{
  "model": "encoder-decoder audio transcriber",
  "dataset": "melodies that start on their tonic, played by one synthesised instrument",
  "train_examples": 26041,
  "gain_aug_db": 10,
  "noise_aug": 0.01,
  "time_shift_ms": 100,
  "n_mels": 80,
  "hop_length": 160,
  "input": "log_mel",
  "spec_augment": false,
  "win_length": 400,
  "tokenizer": "char",
  "vocab_size": 20,
  "encoder_arch": "conformer",
  "encoder_norm": "rmsnorm",
  "encoder_activation": "gelu",
  "encoder_mlp_ratio": 6,
  "encoder_head_dim": 32,
  "encoder_fused_qkv": true,
  "encoder_qk_norm": false,
  "encoder_inner_norm": false,
  "encoder_moe": "soft",
  "encoder_drop_path": 0.05,
  "encoder_num_experts": 32,
  "encoder_moe_every": 1,
  "encoder_expert_mlp_ratio": 1,
  "encoder_slots_per_expert": 2,
  "encoder_shared_expert": false,
  "encoder_subsampling": 4,
  "encoder_layers": 10,
  "encoder_width": 128,
  "encoder_positions": "rope",
  "encoder_kernel_size": 15,
  "fusion": "cross_attention",
  "decoder_width": 256,
  "decoder_layers": 8,
  "decoder_norm": "layernorm",
  "decoder_norm_position": "pre",
  "decoder_activation": "squared_relu",
  "decoder_mlp_ratio": 2,
  "decoder_head_dim": 64,
  "decoder_fused_qkv": false,
  "decoder_bias": "none",
  "decoder_qk_norm": false,
  "decoder_layer_scale_init": 0.1,
  "decoder_parallel_block": false,
  "decoder_dropout": 0.05,
  "decoder_inner_norm": false,
  "decoder_drop_path": 0.05,
  "decoder_positions": "rope",
  "decoder_cross_attention_every": 1,
  "decoder_tie_embeddings": true,
  "residual_init": "none",
  "optimizer": "adamw",
  "lr": 0.0015,
  "beta1": 0.8,
  "beta2": 0.999,
  "eps": 1e-08,
  "gradient_centralization": true,
  "steps": 6200,
  "batch_size": 64,
  "epochs": 15.2,
  "lr_schedule": "wsd_sqrt",
  "decay_fraction": 0.4,
  "final_lr_fraction": 0.1,
  "warmup_steps": 1240,
  "weight_decay": 0.1
}
Rows from expert 2 of block 3 of the audio encoder, named by matrix and row number. Rows with one number belong to one neuron. Each number is 50 + 15 x the weight over its row's rms, rounded and kept within 0 to 99. All counts start at 0. After the name is the row's rms in percent of the matrix's.
# up: expert up (encoder.blocks.3.mlp.up, 32x128x128), inputs 64-127
# down: expert down (encoder.blocks.3.mlp.down, 32x128x128, transposed), outputs 64-127
up.43 084:30 50 59 56 73 70 62 56 70 75 48 43 70 69 68 67 35 46 63 43 49 35 68 67 50 65 34 65 63 46 64 50 76 39 52 50 67 38 59 34 62 17 39 82 84 35 63 45 28 60 50 51 38 58 57 57 40 48 84 54 61 56 29 38
down.43 088:63 60 37 38 04 38 43 61 76 42 68 55 38 60 26 65 17 43 40 58 48 45 60 52 42 38 49 23 41 52 49 81 43 52 42 36 38 75 43 68 64 51 76 48 46 56 71 77 42 54 43 54 41 22 42 63 59 59 58 28 45 69 52 27
up.44 093:21 41 43 79 37 51 70 45 43 48 71 58 49 61 60 55 41 57 53 43 61 39 30 56 62 53 55 59 69 93 49 20 37 22 45 74 35 33 53 51 54 41 67 29 59 63 38 26 13 46 35 28 55 31 44 46 68 49 82 57 57 32 58 48
down.44 089:58 43 20 64 68 27 34 46 94 41 51 52 41 42 38 55 36 50 43 72 47 56 48 49 40 52 39 78 66 42 65 65 31 42 57 52 47 39 47 32 63 61 51 46 37 41 53 63 45 62 57 36 58 69 61 99 29 62 18 41 66 87 55 32
up.45 101:54 49 34 62 62 80 41 34 70 47 34 63 42 18 55 54 52 54 41 52 82 45 53 73 35 75 52 76 65 31 75 48 54 55 66 43 36 53 18 52 50 50 49 88 37 30 37 51 43 57 58 37 26 62 33 54 62 42 52 37 30 54 61 43
down.45 106:49 51 34 14 32 49 42 56 67 20 46 27 70 59 33 67 37 59 38 33 57 37 58 27 67 54 67 30 69 77 43 51 43 65 44 63 34 57 61 60 44 30 43 28 34 66 65 55 57 49 26 57 51 35 41 70 33 71 71 51 68 29 68 48
up.46 095:22 37 92 30 82 48 28 63 42 57 61 63 74 70 30 36 31 56 66 51 50 39 70 73 24 67 28 28 42 44 68 32 51 36 61 61 62 48 61 55 37 30 66 46 70 46 50 44 66 31 46 56 44 54 64 56 34 54 59 46 57 34 26 34
down.46 091:63 57 39 10 32 29 49 44 25 67 40 60 15 27 42 56 52 33 04 42 53 56 70 37 66 55 43 62 18 53 49 61 61 66 40 42 58 45 41 49 58 61 39 65 56 54 62 54 54 53 65 55 43 53 37 45 53 66 39 37 55 61 71 45
up.47 103:69 69 54 70 45 45 52 44 54 18 47 76 48 30 48 71 48 70 44 39 55 46 23 56 55 39 34 63 83 67 39 86 60 42 41 39 41 42 45 44 42 46 47 72 45 28 55 25 59 34 52 70 40 70 65 63 61 61 55 45 62 58 40 36
down.47 097:44 29 61 42 52 68 66 52 41 77 62 59 62 63 72 26 91 43 69 73 26 48 32 69 38 66 48 43 39 35 64 48 47 60 73 46 66 44 58 38 52 53 71 39 72 46 37 76 34 33 29 50 30 27 38 40 60 52 53 64 49 48 75 54
up.48 104:14 80 43 48 60 74 51 41 43 55 70 30 49 63 73 61 53 56 69 42 40 36 45 63 61 52 24 58 56 55 16 35 42 43 34 69 55 29 72 41 44 31 66 57 61 49 35 37 26 38 36 30 50 38 65 44 42 33 59 63 40 26 73 57
down.48 112:79 36 53 66 52 25 20 42 74 25 52 46 38 62 55 52 41 42 24 59 59 74 47 46 68 46 32 81 44 42 66 67 50 61 49 27 76 54 49 37 77 53 54 38 34 45 62 49 64 47 50 49 60 46 67 85 55 81 18 17 48 72 45 36
up.49 099:41 43 45 51 80 72 53 57 41 45 42 36 45 38 95 30 46 41 53 50 49 49 71 91 48 64 39 42 32 18 63 44 56 59 57 58 72 63 72 07 51 37 34 59 39 43 49 55 43 40 49 32 48 55 55 52 51 53 66 65 22 24 61 47
down.49 114:66 32 42 50 38 47 56 54 65 53 54 36 34 74 35 63 56 55 32 52 38 73 47 40 45 56 57 46 33 69 38 65 57 41 43 43 35 50 28 70 36 75 64 49 46 55 67 50 66 34 49 86 38 13 34 54 46 59 48 23 87 44 47 56
up.50 078:58 59 61 70 82 42 36 24 46 59 67 50 38 42 66 60 54 49 44 55 58 80 72 71 46 47 56 69 44 37 69 14 50 47 61 25 62 50 63 53 24 58 76 56 43 40 57 55 31 29 55 51 39 64 33 64 40 47 64 46 36 20 62 38
down.50 082:25 47 65 19 45 49 79 55 59 39 49 50 41 50 23 48 52 31 49 64 36 45 65 37 47 84 31 46 52 99 12 52 63 60 52 43 27 71 52 41 57 24 49 66 48 46 55 94 40 21 47 62 75 40 42 43 55 40 58 39 52 61 38 48
up.51 108:32 44 79 39 83 60 48 47 69 52 63 65 46 59 58 62 41 59 76 32 49 41 62 61 52 71 45 43 50 37 63 37 83 46 46 60 57 43 62 14 39 27 41 68 61 32 55 41 35 24 68 56 35 52 68 38 57 54 77 69 41 30 61 40
down.51 101:75 66 60 43 09 23 43 60 61 67 63 53 49 54 53 59 56 31 59 37 56 60 65 61 82 38 56 40 24 54 42 52 53 46 32 18 34 50 44 72 68 68 63 46 69 84 77 52 58 40 53 54 55 33 23 64 64 48 47 48 43 67 40 64
up.52 086:38 59 50 50 46 12 17 62 70 50 37 70 34 46 33 36 40 40 38 64 69 53 84 58 17 87 47 50 55 31 54 31 20 41 78 50 55 58 42 48 65 48 57 23 64 37 47 62 59 51 41 45 31 50 33 37 33 63 33 40 41 47 39 27
down.52 087:25 39 48 26 30 46 51 60 18 31 28 34 56 57 29 63 88 57 42 46 72 45 60 50 48 58 90 46 54 48 36 37 54 59 34 51 60 50 57 64 37 74 46 72 30 32 54 41 41 60 41 54 31 53 53 72 45 18 36 65 63 53 44 65
up.53 117:38 62 85 72 54 80 44 49 49 27 43 64 68 54 58 73 59 64 50 42 56 28 49 57 46 51 54 43 80 75 49 59 71 57 50 32 44 48 49 31 37 24 48 81 42 24 50 37 66 55 51 64 39 38 57 62 52 49 48 71 63 35 32 47
down.53 098:58 30 74 59 39 56 47 71 42 77 59 69 40 57 67 43 78 33 66 44 35 62 27 62 50 64 52 54 18 40 57 30 66 70 75 56 57 50 44 63 47 60 67 38 68 57 62 58 17 37 49 37 44 42 27 11 34 55 55 23 50 55 58 11
up.54 087:43 31 56 41 77 36 67 31 49 52 54 70 50 69 60 52 37 61 56 32 46 57 35 46 47 26 28 47 52 65 48 22 48 15 36 62 49 22 42 52 47 39 79 47 61 69 46 42 24 56 65 40 54 40 45 46 59 53 79 24 51 46 55 54
down.54 080:71 45 54 50 49 42 56 13 48 28 52 52 35 47 68 46 31 38 46 74 38 53 52 44 52 50 20 63 93 30 47 83 44 55 50 27 52 58 55 39 63 60 53 36 30 56 23 51 30 44 37 52 62 78 69 63 54 35 31 61 48 44 51 46
up.55 100:59 60 50 53 62 34 64 51 57 58 35 60 33 33 83 47 37 35 40 57 45 58 58 70 36 65 46 68 69 33 83 37 41 32 62 51 51 74 27 28 78 66 42 51 41 22 54 45 38 66 61 64 62 68 50 66 56 61 55 46 47 58 43 40
down.55 113:31 48 69 39 48 61 55 28 58 38 50 50 46 42 31 51 48 54 73 43 44 24 58 40 75 47 66 12 58 75 37 45 65 68 52 94 59 68 69 63 34 36 62 42 51 71 59 40 56 35 61 48 60 36 80 61 47 63 69 47 56 34 54 41
up.56 086:54 64 47 36 72 81 24 25 41 46 50 56 77 57 49 42 59 62 68 62 49 26 42 71 37 62 42 50 71 65 47 49 78 69 53 62 42 53 35 35 58 24 57 72 76 46 58 39 46 29 42 70 46 25 60 62 62 49 69 57 40 45 38 42
down.56 076:45 72 52 47 11 31 51 68 52 36 40 53 32 99 56 40 56 44 54 49 38 45 33 51 12 46 73 44 46 57 42 33 68 49 60 62 29 56 48 59 43 42 65 24 69 30 76 58 39 47 36 44 20 66 35 51 51 56 45 48 71 61 54 35
up.57 079:36 72 43 60 11 47 55 58 45 28 34 56 47 52 54 62 40 52 62 76 51 41 58 63 62 33 35 66 45 65 44 43 50 50 27 52 39 29 67 41 67 56 41 73 82 51 09 26 40 53 39 51 24 51 49 33 65 38 34 32 41 52 74 24
down.57 090:56 27 42 47 67 30 20 63 77 58 61 62 28 56 51 38 76 35 52 50 55 24 28 55 58 46 51 35 39 52 83 41 44 46 60 45 54 92 37 31 37 86 68 16 34 38 51 60 52 77 43 28 56 39 46 81 41 44 47 47 48 55 44 62
up.58 099:68 43 71 58 80 43 57 34 63 40 68 65 31 53 45 47 46 49 42 44 58 76 48 29 31 71 47 61 36 73 60 54 66 76 93 73 39 40 35 57 78 70 61 41 51 51 74 49 32 45 40 54 45 66 20 61 58 50 63 19 39 43 39 44
down.58 098:51 76 74 82 38 61 32 35 54 35 56 61 43 47 38 66 28 59 59 73 46 34 59 47 42 43 15 68 75 63 59 74 51 34 35 59 67 46 52 43 53 33 41 71 58 48 35 44 50 72 75 23 33 82 82 58 50 40 38 75 50 52 38 44
up.59 104:47 46 44 59 40 68 65 35 46 29 40 56 30 34 84 54 35 63 17 47 51 44 50 54 57 83 42 58 46 48 49 36 56 46 60 54 30 43 33 25 67 37 49 55 48 59 31 23 38 40 35 47 51 59 67 42 65 63 56 55 15 31 70 39
down.59 089:72 58 54 43 30 36 37 39 69 49 53 45 59 62 31 67 27 67 45 44 41 53 14 23 64 43 74 46 58 68 44 64 38 45 40 58 58 73 46 65 24 50 64 38 43 49 64 37 50 31 24 54 73 20 62 63 26 64 60 40 68 45 55 45
up.60 095:48 68 22 73 35 24 44 33 37 49 30 19 35 78 21 77 45 66 42 55 59 37 42 50 54 33 37 56 74 61 40 49 54 27 42 57 31 57 58 78 53 49 61 61 78 43 46 39 27 45 66 40 50 52 59 50 76 50 49 35 54 46 47 51
down.60 089:67 40 49 38 73 25 56 45 34 37 47 66 80 36 53 64 46 70 61 52 44 43 45 27 46 37 81 33 54 56 76 47 56 86 60 44 50 51 54 37 46 83 53 38 39 33 46 58 70 56 28 60 59 70 58 65 32 32 32 46 39 57 56 67
up.61 085:57 51 58 47 99 60 25 51 47 36 51 62 77 52 66 65 33 65 57 51 50 36 40 42 39 60 57 43 68 31 62 41 46 40 51 51 37 40 87 37 50 45 73 61 43 21 52 54 68 44 61 49 54 67 55 59 67 53 56 64 35 37 36 55
down.61 094:21 41 65 38 41 42 74 81 42 69 30 50 40 38 51 48 98 45 27 42 59 61 64 46 45 50 66 43 45 57 28 08 33 31 67 75 20 39 53 64 61 41 66 63 59 60 49 62 31 35 74 65 36 37 23 36 29 45 56 50 61 59 77 38
up.62 111:34 49 52 42 72 62 28 45 67 54 65 52 51 62 70 49 49 43 30 51 41 65 77 50 43 68 51 62 50 68 62 37 55 43 69 59 32 34 45 60 51 48 58 32 85 32 56 36 50 67 46 59 50 35 41 66 56 81 57 29 21 40 45 59
down.62 111:49 56 23 54 42 53 49 54 15 51 55 37 46 51 46 72 49 52 49 48 83 54 47 48 74 16 31 23 38 23 34 53 66 47 30 58 45 56 56 45 62 41 46 78 49 52 40 34 56 46 66 32 28 79 54 22 52 42 63 71 62 52 52 41
up.63 100:38 67 73 27 85 65 48 46 54 49 46 63 60 90 66 43 41 73 80 48 52 45 55 65 35 73 40 56 44 49 53 23 68 53 61 54 67 54 73 52 52 33 64 55 65 37 45 57 52 46 50 54 64 53 50 42 30 64 52 52 40 20 48 58
down.63 106:56 54 49 59 29 43 49 74 40 61 55 61 31 48 71 60 43 62 24 56 29 65 56 41 36 45 45 62 19 70 39 39 31 60 60 56 44 70 53 59 57 67 51 68 69 40 72 64 51 46 46 48 39 46 46 43 72 35 35 31 57 85 53 30
up.64 106:36 40 64 45 84 78 56 65 43 49 56 54 43 55 62 43 66 62 77 33 40 48 55 64 51 64 47 31 37 26 57 20 74 56 61 62 49 49 67 27 58 33 38 70 57 31 37 37 39 27 58 33 28 53 47 46 45 57 73 83 25 24 42 48
down.64 104:73 53 56 34 18 44 39 53 51 62 49 46 23 51 43 63 45 43 44 48 43 51 48 42 39 60 44 71 51 82 31 72 52 43 50 49 36 34 45 44 66 56 69 32 62 49 64 38 66 67 41 73 53 70 25 60 82 56 40 15 61 86 45 18
up.65 084:67 48 33 85 90 36 50 40 62 35 36 70 53 41 83 52 34 44 53 47 37 44 17 69 39 44 61 55 62 54 36 79 53 59 26 54 25 52 23 60 80 50 40 71 33 57 29 43 37 62 66 61 57 69 36 76 56 41 56 46 58 45 35 50
down.65 089:43 20 42 40 63 74 64 56 77 43 50 53 73 68 54 53 63 55 50 48 40 46 58 52 69 60 69 64 65 25 79 37 34 39 55 61 63 47 71 69 60 01 41 56 23 66 46 50 32 43 33 70 68 30 55 34 37 60 56 55 47 51 65 54
up.66 086:26 57 39 56 79 69 55 25 52 34 59 43 50 72 25 59 57 51 73 42 61 47 54 61 29 46 44 34 68 56 19 74 73 56 57 39 39 67 75 32 71 27 46 77 66 45 68 33 40 66 59 55 44 47 66 40 49 40 55 64 60 51 53 41
down.66 087:49 55 58 54 60 59 18 60 42 71 80 59 24 65 65 23 45 54 10 50 44 51 58 41 48 61 26 54 58 75 65 36 61 53 89 53 55 46 67 44 39 65 57 27 20 46 77 53 38 53 47 44 66 47 43 72 62 36 60 64 63 77 40 18
up.67 081:55 64 28 55 43 59 76 42 46 36 60 39 39 60 78 57 35 48 44 52 57 51 36 73 53 56 34 57 68 37 37 28 53 42 36 40 31 50 55 39 59 01 65 69 44 55 20 28 25 41 41 37 64 67 45 40 52 36 59 62 59 40 84 41
down.67 086:41 66 32 61 39 31 35 74 86 64 37 52 57 51 33 66 54 57 59 30 64 48 15 11 35 65 66 65 52 85 55 36 54 42 60 44 72 58 29 53 50 49 45 32 45 54 25 48 50 38 38 70 57 35 57 62 50 50 42 10 81 86 25 60
up.68 150:67 46 48 45 49 38 38 65 59 60 53 63 33 54 54 37 38 50 26 61 32 50 73 71 45 79 47 59 45 43 66 16 50 48 80 52 41 67 37 54 65 56 48 42 57 23 70 48 66 49 52 50 49 40 61 53 63 67 44 29 40 68 28 52
down.68 129:40 60 52 39 61 61 81 32 48 23 44 49 60 43 46 52 41 66 79 52 66 38 57 33 57 28 61 26 55 50 49 66 68 59 35 60 78 53 67 51 41 49 46 58 35 54 57 45 50 42 38 41 62 59 80 40 31 43 38 58 62 54 72 72
up.69 094:46 39 33 65 48 47 51 25 37 17 56 58 49 24 96 51 44 47 46 40 80 38 41 52 33 35 51 63 35 40 29 33 53 53 50 66 26 32 36 28 58 39 40 73 26 67 29 56 27 57 48 16 45 53 52 36 56 45 39 64 26 69 64 36
down.69 108:48 52 24 51 71 58 17 49 48 28 56 65 57 63 31 33 42 58 57 54 47 51 40 48 61 48 58 44 85 71 57 62 16 48 37 36 48 47 48 57 48 62 57 32 31 67 58 40 80 60 30 51 41 39 61 76 65 64 37 57 41 21 23 63
up.70 086:53 29 70 59 70 38 37 77 37 51 47 68 27 74 60 35 70 59 33 38 52 51 77 81 50 68 44 41 36 71 56 09 61 73 62 59 35 38 28 32 79 66 42 47 48 32 55 37 48 54 38 43 36 44 46 62 43 55 26 26 33 34 51 41
down.70 076:65 58 48 77 41 66 71 27 42 35 48 63 35 63 50 56 65 60 65 71 51 57 75 32 46 61 63 75 47 70 67 53 35 40 25 50 47 72 58 72 35 74 51 67 22 33 42 55 26 70 59 42 63 71 54 43 71 11 30 66 64 47 62 53
up.71 079:75 43 61 57 66 44 54 34 39 34 61 44 50 61 77 47 41 57 61 49 39 33 25 59 41 31 51 60 50 46 26 77 55 60 40 42 25 38 43 46 47 62 46 76 39 55 11 30 53 56 64 71 33 27 38 60 77 69 56 30 57 53 42 29
down.71 076:26 33 42 53 48 57 66 40 71 71 14 57 50 50 55 66 58 10 56 76 36 34 36 67 37 52 57 58 49 55 63 50 41 32 56 49 47 52 43 56 62 28 64 39 65 54 51 46 65 13 40 39 62 49 62 61 53 52 64 22 43 33 50 65
up.72 083:34 49 33 59 60 62 69 52 56 57 67 54 30 31 76 49 20 59 56 54 73 43 24 79 22 48 39 58 52 49 43 52 25 27 55 56 40 47 47 37 54 28 48 55 40 61 21 53 49 54 64 45 53 52 61 40 54 60 51 54 43 47 65 40
down.72 089:47 57 66 57 58 48 39 32 88 29 71 38 40 43 19 50 57 69 62 56 32 46 36 38 58 48 47 54 42 39 68 52 50 62 38 63 47 36 38 56 26 73 47 19 42 40 91 46 58 61 61 54 38 46 63 65 67 63 51 55 65 38 48 55
up.73 091:22 58 55 41 48 43 54 69 57 71 53 49 53 72 28 62 41 63 48 51 41 56 78 58 43 78 58 68 37 54 45 25 55 27 47 76 38 40 58 62 73 36 49 62 99 50 62 28 38 59 45 48 47 48 45 56 69 62 64 51 48 64 30 27
down.73 089:72 21 44 65 50 26 32 50 51 24 52 38 24 44 65 36 53 39 65 32 34 63 37 18 47 28 47 70 50 38 72 78 65 47 62 49 37 75 35 44 61 59 62 75 39 22 49 52 71 31 69 68 52 60 37 47 37 31 13 46 85 65 42 45
up.74 077:80 74 45 53 51 26 17 30 54 31 47 51 21 63 84 34 38 65 64 52 66 59 66 63 32 48 51 74 50 51 63 35 72 56 52 43 30 66 43 41 75 61 44 51 61 59 68 52 53 47 60 57 45 40 51 19 56 72 42 14 32 67 54 50
down.74 080:35 44 62 62 76 69 25 52 29 54 49 65 61 64 36 73 59 37 61 32 54 35 39 30 54 45 74 30 39 50 57 36 20 32 50 26 40 51 82 45 31 49 34 36 50 38 78 49 46 36 37 50 63 48 55 36 11 64 59 58 48 58 65 53
up.75 120:92 45 49 62 49 13 40 42 44 39 53 63 46 32 61 57 57 46 57 33 67 33 25 37 39 28 46 59 64 61 38 64 55 43 33 46 22 50 43 34 51 50 58 58 32 62 39 42 57 64 57 60 35 52 51 65 63 52 59 51 73 79 61 43
down.75 116:49 30 69 24 82 75 61 56 46 67 67 60 75 42 52 23 59 49 68 49 19 36 56 78 35 72 16 46 31 37 77 23 70 49 59 57 58 40 61 49 42 60 69 52 59 61 29 36 28 47 29 41 37 55 23 18 65 44 76 58 41 35 55 58
up.76 094:40 39 80 48 94 45 22 41 50 46 66 46 65 65 34 52 42 30 28 38 49 70 38 39 28 44 52 56 52 77 48 37 58 52 53 91 53 46 67 42 46 52 75 25 33 52 46 42 39 44 57 60 54 45 28 40 75 72 59 28 33 53 42 48
down.76 095:60 67 33 29 39 66 45 38 21 46 51 53 57 65 55 66 37 73 49 62 98 38 49 54 37 36 23 54 57 47 30 56 47 46 34 23 45 55 55 40 43 53 33 75 72 70 45 59 39 51 66 48 46 64 34 44 70 32 61 64 36 52 73 63
up.77 093:68 56 55 50 81 46 41 34 65 22 65 70 64 35 65 71 34 24 52 31 32 37 34 51 29 56 56 79 85 89 57 62 64 32 32 59 58 50 62 47 20 40 59 73 56 33 68 47 48 51 65 66 46 42 32 64 56 41 81 64 58 51 57 57
down.77 082:45 74 56 54 43 35 53 73 42 80 25 62 56 50 48 60 68 53 26 43 27 33 58 41 31 44 34 39 48 34 16 49 67 59 70 60 66 47 55 22 45 57 55 44 71 76 30 45 28 28 71 20 62 58 41 35 59 49 41 71 35 20 34 42
up.78 095:74 57 51 57 64 48 39 42 50 33 34 58 56 35 86 50 53 38 58 41 36 27 33 54 42 33 49 59 68 44 47 81 56 52 49 47 30 48 31 50 46 46 38 62 47 52 39 52 41 49 68 62 38 50 52 45 54 36 56 41 68 54 28 68
down.78 085:23 58 65 43 59 52 70 75 46 72 59 42 56 53 34 60 77 48 57 58 55 38 47 52 33 50 63 56 51 48 52 18 61 65 83 74 40 39 65 57 41 31 63 37 77 70 32 48 44 35 29 73 37 61 39 38 30 47 63 58 50 33 79 58
up.79 108:88 70 33 81 51 24 44 43 42 40 54 76 49 46 72 44 37 32 44 40 72 59 20 49 48 35 45 52 81 34 37 58 63 49 37 54 32 41 29 39 71 52 72 74 28 75 20 11 40 54 55 43 32 65 50 46 65 45 37 50 60 64 46 41
down.79 104:42 40 80 43 79 96 49 62 70 55 55 55 54 57 39 29 48 46 60 29 35 35 47 62 39 94 57 54 63 66 49 61 42 48 55 44 64 59 41 36 41 63 70 31 62 41 45 77 34 41 31 44 53 43 42 36 49 62 39 65 52 67 60 46
up.80 106:46 51 77 53 94 64 34 51 57 44 49 73 66 66 64 60 39 61 60 43 42 32 49 46 42 50 36 28 42 47 46 69 62 49 56 42 56 57 69 41 55 12 60 74 68 34 55 37 62 45 52 50 58 36 63 72 57 60 36 55 55 50 34 20
down.80 090:31 28 47 48 28 42 70 59 53 82 50 73 46 58 54 56 56 38 36 43 34 56 53 52 67 60 56 50 33 46 52 28 57 46 48 58 34 56 32 33 56 62 64 61 86 57 67 85 30 38 49 38 47 51 30 45 51 57 38 58 55 49 64 39
up.81 082:46 45 39 75 61 55 69 56 46 46 45 75 54 55 80 50 38 45 57 60 59 35 48 78 42 53 42 43 50 46 70 68 57 50 34 35 49 43 18 26 72 54 22 64 56 42 49 59 38 59 66 57 46 66 37 31 71 55 37 70 52 59 58 65
down.81 092:52 55 62 32 60 31 43 29 73 22 70 31 72 50 35 24 74 71 33 29 42 64 46 52 55 51 52 47 75 70 63 42 65 53 49 61 75 57 29 69 30 50 52 42 32 70 41 38 39 35 42 36 48 24 70 44 74 57 66 47 80 27 49 31
up.82 086:63 67 56 78 53 30 51 49 56 25 41 69 44 43 73 41 27 46 45 56 69 34 50 43 41 43 29 60 50 38 52 46 60 55 58 63 45 59 28 47 56 62 53 57 39 44 56 49 31 58 58 64 47 49 61 29 53 59 73 30 63 52 38 29
down.82 078:56 45 46 58 75 63 66 45 72 43 41 40 71 82 81 59 37 37 71 36 65 54 46 24 57 36 52 45 37 53 66 41 47 55 57 41 50 41 46 24 50 69 36 47 58 54 19 74 54 57 43 48 68 53 77 77 57 51 38 62 48 24 68 42
up.83 092:49 50 45 47 62 36 18 58 81 42 74 49 53 69 54 63 50 41 42 49 39 48 56 33 47 66 42 52 52 72 51 51 46 51 89 77 27 34 55 54 44 63 66 17 61 46 56 54 36 52 52 74 49 39 23 52 68 40 51 19 38 52 44 30
down.83 097:49 62 48 51 38 54 59 40 31 53 43 42 70 30 64 55 35 57 69 25 49 56 64 54 66 49 31 53 09 33 70 60 55 56 26 49 47 54 68 36 56 21 38 74 71 49 47 44 64 72 61 20 67 84 48 19 38 29 41 80 63 69 58 53
up.84 078:42 59 65 39 78 38 39 45 35 45 75 62 44 74 61 63 35 34 65 51 35 31 72 57 42 85 44 99 77 54 63 54 51 32 65 47 56 19 66 46 42 49 49 67 75 48 34 24 57 37 53 75 42 17 57 42 47 65 63 63 42 29 41 30
down.84 080:55 51 49 41 00 51 46 50 53 43 72 55 58 55 44 63 28 53 21 44 42 52 50 47 59 26 30 64 41 69 55 37 37 50 50 25 48 66 66 45 62 43 28 55 38 74 64 69 30 35 63 34 47 66 47 44 50 70 72 59 58 69 41 53
up.85 085:60 70 33 81 34 38 76 59 39 50 36 32 33 53 82 60 45 49 47 45 60 35 37 46 63 47 37 69 56 59 45 43 42 23 42 53 39 53 53 44 66 41 59 71 65 56 41 36 41 65 57 50 64 57 40 66 56 40 74 65 56 41 49 37
down.85 081:37 36 58 39 66 40 39 31 42 35 29 50 45 67 44 58 58 74 52 34 25 49 39 47 44 21 73 34 64 65 79 73 69 44 60 68 49 57 60 63 36 46 52 34 36 53 65 99 60 27 64 45 66 32 67 74 47 54 33 68 63 37 45 47
up.86 087:57 65 28 64 29 54 33 25 31 47 42 63 21 45 70 63 54 61 40 47 64 43 33 77 42 32 41 68 58 51 37 39 52 42 41 50 25 43 36 35 70 42 32 72 53 37 30 22 45 54 77 44 34 61 51 43 43 53 55 59 42 60 49 60
down.86 093:55 29 44 50 60 34 63 34 76 39 40 40 75 32 32 18 33 70 58 44 29 45 55 07 26 73 59 43 68 47 65 54 42 69 60 71 58 41 49 38 33 72 58 40 22 50 25 50 47 43 33 65 41 52 50 68 40 76 35 59 51 47 49 54
up.87 140:57 45 48 41 38 39 38 50 55 59 56 46 34 67 44 52 44 27 11 50 71 68 57 56 35 51 34 60 43 75 40 40 36 43 70 60 28 40 31 65 57 55 80 34 47 55 66 37 14 52 54 59 45 57 48 57 64 63 61 31 30 58 47 37
down.87 130:57 74 30 86 38 41 49 51 41 45 37 42 70 40 59 51 35 59 49 55 63 20 56 60 71 35 33 44 67 32 55 56 43 35 29 39 68 54 52 27 50 63 31 74 61 59 49 48 64 57 48 47 53 68 55 46 54 28 50 55 56 62 39 69
up.88 094:44 50 45 53 26 74 61 51 37 46 27 71 29 50 62 71 45 63 43 54 72 30 62 81 33 74 34 57 62 47 47 27 52 33 66 54 43 32 54 33 44 44 54 77 66 41 55 39 52 26 62 43 54 60 60 39 57 32 50 53 45 48 59 39
down.88 100:86 50 57 45 60 28 32 41 75 55 44 45 19 40 20 61 45 54 51 35 49 45 41 30 58 42 75 40 29 73 46 47 50 49 32 43 61 66 34 72 54 49 51 44 31 44 73 42 42 31 51 74 48 27 51 72 34 62 27 39 90 63 46 53
up.89 081:31 33 67 50 62 43 69 61 64 66 73 80 14 80 66 60 25 71 44 53 40 48 60 50 24 54 58 49 43 66 47 45 69 49 70 64 44 45 59 19 45 60 48 49 62 44 62 26 49 41 43 50 63 47 43 34 52 53 67 31 33 45 31 36
down.89 091:50 53 66 52 58 27 46 48 18 68 53 28 53 39 75 76 44 35 41 54 73 21 60 53 54 48 62 67 68 57 51 44 45 36 16 50 72 56 71 25 57 39 48 71 71 71 60 47 42 95 36 42 39 81 50 54 51 56 47 69 39 54 24 53
up.90 126:60 63 66 64 61 59 27 54 41 18 52 77 72 55 48 72 52 68 64 36 39 36 24 43 58 51 47 50 78 60 20 76 68 62 53 32 48 46 67 33 42 26 54 71 53 32 57 33 80 57 51 72 46 43 67 65 52 44 41 58 53 49 34 41
down.90 114:57 29 83 46 35 66 47 74 51 75 76 63 51 63 72 33 82 36 55 68 56 69 38 51 40 75 45 22 31 37 56 28 59 58 68 58 27 63 54 61 48 50 66 55 66 58 55 74 14 55 50 53 58 36 10 39 47 59 63 31 28 26 55 48
up.91 074:80 41 54 61 75 30 52 46 60 21 47 71 33 33 63 62 42 41 62 49 19 60 27 50 52 26 51 65 51 55 37 89 61 14 58 42 28 47 39 53 49 47 44 52 53 68 77 19 38 38 71 84 48 60 57 44 79 47 59 29 58 38 40 57
down.91 086:19 64 52 54 48 87 46 43 44 40 41 46 99 58 66 34 52 44 44 40 75 32 72 40 25 62 59 61 45 26 23 37 42 35 61 42 36 49 50 40 29 46 55 59 36 50 55 61 44 44 50 38 88 23 76 46 27 40 79 78 52 49 58 51